A small image classifier, trained from scratch.
Model: 3.71M parameters, 24-pixel images, arch resnet, depths [4, 4, 4], widths [64, 112, 192].
Training: ademamix at rate 0.00115, held-out accuracy 100%.
Data: trained on rendered dice on a table, 36250 training examples, 92.5 epochs.
Rows from block 8 of a small image classifier, named by matrix and row number. Rows with one number belong to one channel. Each number is 500 + 40 x the weight over its row's rms, rounded and kept within 0 to 999. All counts start at 0. Numbers have three digits each.
After each channel's rows are labels from the 100 images, of 14848, where the channel reaches its highest value: "lies over" is the class under the peak; "responds to" is what is common among them. Only what is clearly more common there than usual is listed. The data: rendered dice on a table.
# convs0: first 3x3 conv, stride 2 (model.blocks.8.convs.0.weight, 192x112x3x3, each kernel summed), inputs 0-111
# convs1: second 3x3 conv (model.blocks.8.convs.1.weight, 192x192x3x3, transposed, each kernel summed), outputs 0-95

convs0.168:495503452551468482510491500488507490508493466494491428451374518515527487469457505427511508512550424466508526512511477416403373466463497443482444452423436494484430506475485516392523500490509488488528496472507499503517486476497424492483516495494479491504451509479505484500474505519504453481353437509492445454450454513464505508503506499498
convs1.168:518465421433450556558496593476404484509490449433494526502511462487518511531542528495481544518495515524424498543516513533501453511513538478500499518338520506496577502542486522508531510510470496539471517481485513522515427538455508505461546537509521478509512504555521472529522506432465529459
lies over: die with one on top
responds to: one on top; six on top; dice: three; white die

convs0.122:519477501434504511494530522534459455473442516484444541509521421422476461535532493528484501519479551512468487464441492521515524507472472455506476450518509489548493407479538455555550506503479543525495525536473509379454463444451475494448469511472492506452519421522426505427527388394429525491557518503508479467481491458485456479427482507489
convs1.122:511484508485501482518488519484471506494511498459522489503492504507563499478510504482481514490479499513525504507496487496513529494512486491495509497467471495516558492517486533495509509510413497515414475484488537432517473506494490487511519490496503460508512529544517467485518463436481508501
lies over: die with four on top
responds to: four on top; six on top; dice: three; total: 10

convs0.20:527456462428478505495503517523513483511454533469469556528544422404416459569545438534453512498521553469499440493497525528510548454515415444541461435538510488477513375504522492550498526460496549529494530528488510428515485518494502509500492566437517484465515461521478447475515479454465522498567520508591474478471507497496442493397455505500
convs1.20:480480519508490419521485575483490480495496491485507459504486489514559498410515518499475504501483513513453512514518484488543448504508515491509513515475410491529486465527488517508521481474484550528408558457482512516490488514497513479493502509484518455515524531532531433491540457471431508484
lies over: die with four on top
responds to: four on top; six on top; total: 10; total: 15

convs0.146:497456507468482513480499482518505512492499452500499416428449496503498491472413510414502506540623597546503504508494461475451467478422474449488496366473487479492468407458487500510542443523531488489521472489535481478489490409491490460471446460503452488492456517497509377499441505476503446456471453472464488493472492461491510475458482523509
convs1.146:528446450468480515555486602421431468514487463404496467517529460430531464544538519518434548506530501518457505530548497541516484516522539526490499500393489485538532521536453544509508524496461446541441459462465555447539442510462487424501550527516463490517489548526538466538485488456497525434
lies over: die with two on top; die with one on top
responds to: dice: three; five on top; six on top; two on top

convs0.24:499532524509526525504514527501516548502524497475506465489479514471397494474499491501499474470511478500512460475496499494488478530475564565522569528512519582518518565515428487387425473466460444450497444423510482565537579478570549563580531522570576577542499513482507490508491511515492488524422476503452563556537521498558555512532544502551
convs1.24:466459470480453516536466548532446443518499477460514498498532504500506478526541545534452516523532515515457544525539552500532458541501517507509506484472583501519497532490499485495482538496437492545513423570496539421501502545467504519505468557470481500490493489516540442539535524519425513457
lies over: die with five on top
responds to: five on top; total: 5; dice: one

convs0.43:500557505524538514529495512495574540533523535478433546535473509529482449528528506525535532506284410530518515512506517527514498507519483531502515569484482520509504525482509520447567543569530559533585540537545551484495477589485486493485524469525473457515522513516459587460506465556468514522439533533507486501508491480488515512538531487454
convs1.43:471530479470458541531484501518442470501498473450531490503501460497577477514503529497512521504515502505481506513512514486488497492529493500486514509420559484516531513534480511503507516489395469542472447471485532402520466507477479476482512547487482491476465505566504474574551540468467505458
lies over: die with six on top
responds to: six on top; dice: three; grey die; total: 17

convs0.12:439443427511444446410436444453451426444405497518501496537520496521532512509516519529455504453599504460462497478478496485493507502553452513562522486521494490486512547605464476465458409461469456465463464482446442432447456472463482439448473488445476478459505477496472445493504490498489520525542509481562503501476524522494444520460447539505
convs1.12:461530541503558407470476552521583573513492516539514502507470539488518576453473491489526439441451463440493520423519466443504464559480487541567506494518476500455515492453506499492492492521570516450496583514485468536522551591528530545541447547438566548544509548625507435511509456547417522574
lies over: die with two on top; die with four on top
responds to: total: 4

convs0.15:508441441546456463487483477479441441510440499470468523537548414475444458531520501545451513421566479466474484487462462505478512474463438466529480459526489452474506490531462483367509495493485477445459460490477455430487513495469487562464530577462510499475517431509473431479532462403463522550544507490573494478480517456499415504491454532492
convs1.15:451503578517522479466438593512516497508498522498550466449418532511580486396538503509508427498483508503431509496516506449529444543536472525593521497507502497459493480477502519490476463495508498464465527521494496518498518559507545512549448540434564562556531548583543437492521416537400504528
lies over: die with two on top
responds to: two on top; total: 2; dice: one

convs0.9:491513488442513497503489505494434465494432514456460536574578389447424418517551494582473474458467500491475466478445521520533582490542499501507506533526512512430502534502496464504488517461478502494449483498479481497476476367513490488478493474489537475427530435505455558448560455396460532546569508478442503485514499456494479485491474484507
convs1.9:450465531530569466559484627482427532497488484453510436519488488533599490507482540547439499487530486490389446513484480436468366454510493472556479508456416504518495472511485486514502499472519498519459537480481485542509475510499463438494511503454462406571579586592541405490589434488372511455
lies over: die with five on top
responds to: five on top; dice: two; total: 11; total: 10

convs0.19:513487472417488503505504517510431479511460545458445563558553419432382431544556489553485504471483536485502448456433524529519559484549469444527474495526501493427503472524518468506490538471483532515473503522485514478451474512487497494485481497462503480437523437524449478457539444410448540538570539496530472472447503446481427472431438485485
convs1.19:451500552552518431565490588526468518490508486456516454525473487526592499432513574507494522494474506517505504530498510466506461481523494498498503502474396483528495471519475515508515484479469506518415515437476539498504473504499491474504512503482512441527552547569542408508575476488390508465
lies over: die with four on top
responds to: four on top; six on top; dice: three; total: 15

convs0.161:535525540522512528532530522538513530479578514512442506491521447506495440522516484492540490530443557555513556514473507540484468451376478463485478465484497519543486415425532470525591523570541544536558525543552536489441495487462492464474498473513495480478478457514443578438504377456447503483484527489430471468458473440470490471508491505447
convs1.161:534435475453477489554514537468425496491484491384479466526546496481573486492501510477461545479487487483518482487486504487503539497468503490470474506389459477561537506545479548479474541502416469507421487490469564429541423535455447423477560518517465489508468516521487493493480483436512494413
lies over: die with three on top
responds to: six on top; dice: three; total: 17; total: 15

convs0.6:517543518460523516501506497521464481488486532460446558540521453470439447524538498549527539542313438524507481493470527527543518474557489518466484582472489484483488483522571508504556522543506517555495547570526557471478467524440476483458464483485499444456554445520454587456522440476439545529517547466462461486498483477477465476502470463468
convs1.6:511456537522532483509493571455487526526500532456473475483490524512556509531500525508529522488504481497474502500494475480492512506490465501483480521432409466543434385503493490494432519453569487460449585519470554482515350536474477423515520484492443469553560532556487483429544419512485491455
lies over: die with six on top
responds to: six on top; dice: two; total: 12

convs0.124:517445488547475499502498489509468462505421475436460464448497357454424391470459454426475487445586530461438477495463459518487530444462475443465468525508497480463511501450470482499500488492503567471468491522495513471525564557482506554476558542540505493552462436458485498481469454388453470470502479504511500463499496517491482539541499516495
convs1.124:451483535512550415459464597517483534504497502472504472478426492494542480546542529568499482504539507521498504530519507532524489535554500498516536498491442490475517468495495533494484505520498474474497534532505537497506482532496525476525466489463510511567580554540524454479530422503449504472
lies over: die with six on top
responds to: six on top; total: 6; dice: one

convs0.13:483468509522513483444482478501418429430448500558519487511514515553612527507503526507516420536566543503494534448447499519500516522512495506504517447516527531504514550521475451556454472465456484501438488489437481429447449340462485426448415440429486454444487462493471439488519489473504499501518466497469479490484504476505488461472482505487
convs1.13:471504477446430528523478483507487520462476487503574505493537487480507509471528485508514475534538535509308559525536495514573344563546534529522550482523571500484553574483495511497501485506472496509500461466504483484507512510491480515469486600475520513439443444478485466550479523451449497512
lies over: die with four on top
responds to: four on top; dice: two; total: 10

convs0.136:517462477556500491494504514499424473515458519451470533524560435456489439558521478533504500465620563445525451478445522517493522455488441422565495391542531489499521490517487465517482497482478552477452481479458507433456457495522498534517519549414479489463464443509458400469492468418477512470575488509550472481455508462496465497448454495509
convs1.136:444489549513501435532469552504480475501494509530539465502489510517580502441549514528516507513514529526402539564542541569568371547533544512562523503519554493485514504501487516486495477527452503509484522465502498493514534533510533498505508511470532470532525536519546435500542430484418502488
lies over: die with two on top; die with four on top
responds to: six on top; dice: two; two on top; total: 10

convs0.17:506488509553516533496518525524410481490503515537505499521530481495577499538508509525518439529597617529527520442410508517519508499490446486542506382528515502519516486497511421557473484503455508505427509494420503429452471431507508457489462490408477482442492434518463421473530446399494501498554498494512505491466509464490488487454477485493
convs1.17:423523473481476501508456530487527484501514486536584511486492482486517495499555486529542487545528542548374551573563553570577357567553545532567553488524558502503550553524495510492516498517395505533505414465498506420503550506517527529515464568472532492500525505500529428530521486463410517523
lies over: die with two on top
responds to: two on top; dice: three; five on top; total: 12

convs0.18:509485516484515517468512506514431430445420523502465516526526473470516487536521540521513484533498596538512485443434499517518520507476480496518490451508501497531499430493513425541475471471443517517449512517428501380458491454458477426437462468437469486433513425532424516439533422425433523502553529484482484484443499446483450470442482479491
convs1.18:524486496483473535533462524438526506505511525483577537499522553522531559486519496496509515518466537535524530511527520534530517543483501508515494481504511499541561534528495525492514511524398517521466391514471540416515502534504521515519489542492518497502524512517512458524502481473459535519
lies over: die with three on top
responds to: dice: three; five on top; three on top; six on top

convs0.37:484542523451497491558518528471596573603542503536478510511454441508463468488482515472491556435427431542548553528508498540462502546555528548491515542460509508560500466437470518418578443537549480502515469500533486471473524546469478500516513474531463495552494488479504534498468445476477503496474489510518446524511487372468501402515500424477
convs1.37:486515468464440542524476499495463472497509500463546512495529473502546489504522550485524510517499521512477536508512510508524497528516479528507523493418570498521538527516476503501490518484370427543435442482494525389509491542466485506478508594472511535475452482548511456574496530475471513468
lies over: die with six on top
responds to: dice: three; six on top; grey die; total: 3

convs0.190:537517553505494527512555548521509538519540450520499404453447456535510487433442511463467506548613612539512496494485447515425490509446474495535554424475490449509481491466438479477498412522520414469494449465523423519521530495509519523526470506512479548529465491476517410533442480431512481490517442468470508500462487436507497447468495525512
convs1.190:533462437457484501553491562429422461493499445416507471535523464481545475494506539517438536499494505505472536500518492518520479503510512524509481482436496487563545506604469546507503592470421464578457446464473587430537485505435473450482543517511487509519474541479517475527456501434506527428
lies over: die with two on top
responds to: two on top; dice: three; total: 7; total: 6

convs0.156:497450498487500492484485498488552486525517462493476411426465460518495455469407488408489516546579548532488498512505469496440460485449524448473512400507526486513508406468473513588558445520542487462520478498528490436490484410463509436447484461533464522499443479465485430489440470467480420460483447494460476486493488463512520487488530587502
convs1.156:533440464452479490564502560436404478493482476398487462516561487470539487502520526500455543512513496508475495512519502514523515512480530511489491510373481483564540500546476551478478534506422453527432488480484562434528442539461466415467568528504470464518481523496489479504489477431506498367
lies over: die with two on top
responds to: six on top; dice: three; total: 17; total: 14

convs0.125:521526512462512514505522498528474494486508513447424547506498418431455428515521469510508489517423508526484474458461494506497519454477444455474465485473468478453476431465551476540528531529486559539514539540515545454471469534470479497475481487448465456447522430516419551432540421420425515487532528447456455463454473424464458466426455443456
convs1.125:539503539504526474519506477499486532497519526461476488514490510512606508512482521483529546488492491495508487478487491459485543481481468499460484505446444483514510468541486536495499515501462483466468524482484573414528429574483483457513535473505496493530508516577520486443557475497524510474
lies over: die with three on top
responds to: six on top; dice: three; three on top; total: 15

convs0.167:499436454489465481476490498499485447494461465513505402447427530494490517455441508443492496505660523472517468504502464479405435489412475450503469414473481485493483436497464510494501456492495467462490469488498481444495491408458468486465478479500442502505450517487512392513453521496505464479430432504524482471413494532516496499486504520514
convs1.167:516454502464495484569494612493395493514507463410469458501514464481537490495516506519417555503487515517461461517498499516480479490515526492510490516395527507491535502518468523494510510494436481556454480425475538445531425505495481454503569502503454465524498544555542476547544529431500512433
lies over: die with one on top
responds to: dice: three; one on top; six on top; total: 12

convs0.2:509503484508493482463475456495472472444491488438420506469476414453422405486482458469493471499423473481480444440433488483487499445536430478433473557465463440437460448459527478486507520494477528516469524538500524463484485544471476484449479508496473470496492416483417485431500401441426490472475496484513456459500467492456423470512458472456
convs1.2:478562515588523504474473484517525496508512502532507481495471494505562482496518556499607514519514517516487532521538506459494505503512455565487519493441423485490490464517474487486517519458496500491519514472444595419510424524490524487550490520483522531525577506590551460461575492555476519494
lies over: die with six on top
responds to: six on top; total: 6; dice: one

convs0.127:535456528568502495530501529497515454474434497458476502506487405443460455497520444529494463553441514515430456467476487518496503485516496505441473545502496477542483491492490466545464468423452537493456506507437512425496512348430489441415480436528525472512487421474440435459507445457446491519521483522460481480514484457459492441536506504453
convs1.127:511418453452471478565496578480442491478479453412494462490542450472487470484502488540429511516516485516383499524514486464533461520512538483497499492400411490490543440512490528488480534482464490511443503482473516501516391470457445433443527475505452429482488466481452482432454459395472484431
lies over: die with five on top
responds to: five on top; dice: two; six on top; total: 11

convs0.80:496428434618469465530474546473576513552501495539510489517455471546511479497471494484442535492467515507449537545509470542500559483513518475498484420515512506496504521457400539469517312499539461405484429520508417466523525501455457479503518490508503506537435500473509428503462498519509473498499444525508482471468495508488501472521529494488
convs1.80:509467458441422541521477512508441452495497495437535517484537491517533497459522508483491510499477503503475519497501505488522487531514487502518504493371588502567525515503484497492486506460396470558429410483456515394497479539483487530465520566484523486468457468533507468549506519450464502457
lies over: die with four on top
responds to: dice: three

convs0.66:488567495492546536525495512517525552502525521467449564462544468461539439489508448449536482573477470544505546513504517533503530485406514427487491417510540527500506468385520488544545543510524589537568508502546543465467438463484494468496499472499535472471471529488464575442504462484459454458493482452382452490485486468485549484425504483459
convs1.66:530470441475494507554498505414450485499457474421490480517517465464528492500494515478494543487499495513500491505496477499490506479495502487474476511343464468531520504521496509499485533482411448499493482490477557382531410524437492423455547507512448470509495516540487476509503465434487523420
lies over: die with four on top
responds to: four on top; dice: three

convs0.178:493525518502498526497540501528509543517505445507524434431456477500536483471445486429441497551665556563476523482494450476461488481427475479510533375494483451513473465478459480465512417520511454458515426446524425506513531508506500507512477494516496518522470504475503458504464508465515433443496464416469509506457474458504467483416464532519
convs1.178:533437456479501496548491587418424454508501470414495447522529472479539467496523526530426528503485507509465530488523498533524476516504512527512462500422494493562542508569474538500511593488441469578475437487467579447551480511450476439505531533507491510534493559469529477532465494479493531436
lies over: die with two on top
responds to: two on top; dice: three; total: 6; total: 7

convs0.95:486558516546499487547475504492580549544538535487437545516470486517498453532522498505504523503430349527519552507507522531522513515549537562484532586486496511502516578479514529369566505547538536523549523534524524498481517624478521475491542469534463457525525511510476609464477455533482514518443543506531497521506491493497523526512532494483
convs1.95:480510472465447537543486513514430466496495479444523498507508469502570480522507536491503523497516495514499503518500510493500512489506489500480512499396552484523525521526493524496496525489393447543457445484487532417517448520466473480475513559488493505475464490561500468576535531464470495450
lies over: die with six on top
responds to: six on top; total: 6; dice: one

convs0.71:490464495440476502477492483495459497497460467526528402449419553489468514466426497437507517513683557497492470500507481473433429491423491460499486390480489488441494389505495520502510457505516488472507489482495477510528509451503509507499476499498500503507461545484537398539448552538543466471444445497528510493490505537504514502480514537522
convs1.71:504487516505498476570492597505411508506503474439455450513503454476561487551502497526454555506496513522463466527499488516462478470533530481500487516477524494449509493525459536506522501466427474541449466432472539432529431492489480425497568479522464482513478548546541482569570552448531516444
lies over: die with two on top
responds to: two on top; total: 4; dice: two

convs0.141:524407516466501525517518515514417472506435541459468552539545387438477458556551497561466474501509579473501468482449517531506536491508469468529484454521504496511501511484514450546470495492475566521456519507468505415470479368481488523479493503431496482454517423518450455461525450403468532567562503502514493480468502436500477510473468461494
convs1.141:455512541507529446536462568499456505497508503490529493508484483543591487404502501549476495498520508530379512554529491462513433505548499522525512501494482487522531488526457520499521505481419498524456440439475511418515502502496497484519515497472512462533551561552541422499551472466453525493
lies over: die with four on top
responds to: four on top; six on top; total: 10; total: 15

convs0.186:486475434536471472494483482485512493505460462509502420448387525506557517462450500427495512507574456473483527501508474427425383480466482434483455401436436482476443486491474513403524484486504500474496483480492490466480476460478448475482505495487426466502455521473510440505461526529516445482387458505485468463444472528457493492486484508477
convs1.186:496478468474480535564494591512429472500489474465492522516498458492534493548540513507444538504504505508420502556520510525499451494532542490515519505347535482486559527520472540517518520489461424594447481426482530448525426502474481489468552546505488474505491532559540468568534543422469515435
lies over: die with one on top
responds to: one on top; dice: three; six on top; total: 11

convs0.139:512457467592472489506480481492461456515440471446460494461501379465475403497460434436466494463511516474420507493462463501478515458494507436444471519503488464503496514491497489556543489502519563499475508549500510467520540510459498539432575543523495451509454417475466475464464430388440473427504490492492499465501495524481495556566487567482
convs1.139:473536517515583470447469571499488548527503511511508477481417503518538478543533530576550490527572518526490533532543523546534509541538486542518532494488500503484515471504491493504482506505538502471523539515503529496510468515492551462538475511466508514594583570553523443408520449525465515474
lies over: die with six on top
responds to: six on top; total: 6; dice: one

convs0.3:429443435556474456448454460435473417461450494510492501549519496482536511495542491574464482499519432487461516473478484493510486518543463529563500515501490495499495587588475465450447470434449428473452486456429455434441444397452457463464466455425509468452533467495467474464550477501471516565513494488499501494537506498482481519500480540479
convs1.3:482526492505525492503452528476551473511511518523509458456482490513490522455485549507540451494502492492419499466506456422483458485512494526576488496547432503513518476480523505520489508515506496459529432595498456505511503536539500497561452520450498583555519534675479462466522447523427526656
lies over: die with five on top
responds to: five on top

convs0.182:539528557583515539536531531540559534554585519516448500438473431528522431509474456454512469546440558566504545498454506542465471507400488501502516422478492495563467474419525492550587502535506532532545507526543554490499491492452498480496526469526485489513496444512439559455485417431463461472446488511449463527483473462469492492540534512487
convs1.182:532444478451469491546513546470420475491496493396491463525544497486574482482499513485451541486500487491504481491501503491505524487483506492479482502376470476565545510561475553477483556502418451534425476483474583419539432527467460430483546526512468496512468529525498491516496493445502506422
lies over: die with three on top
responds to: six on top; dice: three; total: 15; total: 17

convs0.4:432505466566485453436427436441462442471442499485471525520521482501494489501518455529460530489481420494467496457458495514528503472562470505518499544511510474439504564593472471426462480449447458459456469492459456445441433605451480441466462423453499420447512447492453540446519475489458519494502538483521481508543487479478474487512470491471
convs1.4:466468546582548490525459528519548489556499523520461498464490539517510542629532597512546515501526510532484516513508517530498506510487489508472477510547418524541466414477552476552492475493585501462551544564530485550481446582549553519553472483468524524571558555644555451439576449574420527517
lies over: die with six on top
responds to: six on top; total: 6; total: 12

convs0.140:490438507560484497512496505493461484511443451458471450457508356457462395447454492447465485464565561475449502477450475516484529461431522474452485527515504493491504517455474479574505492476523520465478488508499499496532533470503522550493549553570531495487436408461476463484439434374447474474528469499471517501516486512506509525570503492504
convs1.140:431493531531599425459487569507458530512494520487502468504441501521524472507533523571469474486567482514486511529507515514535529521547502516523541482474500487472522499500485498502484523510499491478503505507486526523509503504476522460512464481471485487568568558560518470423507456487448497451
lies over: die with three on top; die with five on top
responds to: dice: one; three on top; total: 3; total: 5

convs0.55:505535502500530532530504514506526524518510473475478481427465468493548442449432482436523489614486551564517520508500497514446484464364493436450498368491490499484475454452525498591545520523518548520585506510529530460520463391504527462490493496497524461476448515485479514503432480502476434478454448502459456500459494475494531498470495527495
convs1.55:518458475457480485567505533469406471487483485399486463520530476480568484493508509502485533489517496494494487508501501496507516484499515492482495502414470482530522505526491530494482525498394440504435474487484549435529406515460470413461566500516460463516482529525502485496528482412501494388
lies over: die with three on top
responds to: six on top; dice: three; total: 17

convs0.129:483452510460525501468476498504476458467444509479482507525522463430535485503524483542482403490434519469498493481482514518490518526529537532454512495516517533520506598457493484551459488476466516514476505495455505460436466231486499449463456435516528460460502498492487476474527489522475499574513449504473508495524507491505508495515502490494
convs1.129:506443449502487503551472531471487477479492492465510487463508482484530493495521485587458466520548501520252529543535467449548356537529517546561497518472434501501497450507517499512484492469489506518483496502497471520489452497507462471493510502484475447506521481524484465449487424449476531504
lies over: die with five on top
responds to: five on top; dice: two; six on top; total: 11

convs0.142:514460529489518502517503538494469474480415505457457497546516420408495449497527494558494463518468584503495449464437499518517514484519511484503490560507509520459492530518492443530449503417462484500437504499449499505487495316499496502501499445493529467457513402504438483446514452444454525568535500507411491483520479430483514476534488500482
convs1.142:489408491480544485559500581487410499484494502400482442514541505519546497456494520566430504481551470496330479518495487469531439516505513481521498498431431501528533477507482481505472513493443501476430473486455497463509413509466448439457522516482461408548525530538488442456512456448445497438
lies over: die with five on top
responds to: five on top; dice: two; six on top; total: 11

convs0.155:508535512504523531512509547532553522590534483455438485438444440476449416495458413406516521532576536548502518519491508516461470461502508434461492415451490493483487353457521503531568534504540536537549512517553527500536500477506516472489514523509491494489488460499462539454476468483469475475516470483468419471498449462448493456432516541468
convs1.155:536456454469484504542505532426437489506483477408477448506538497460553499498520519494519537514498501505505498490500511515522514512482505519470487521364486494565539486565461566469487552496430470512422483468476602409540450545436494434463550522510492500522494498511489483490494491442514511428
lies over: die with two on top
responds to: six on top; dice: three; total: 14; total: 17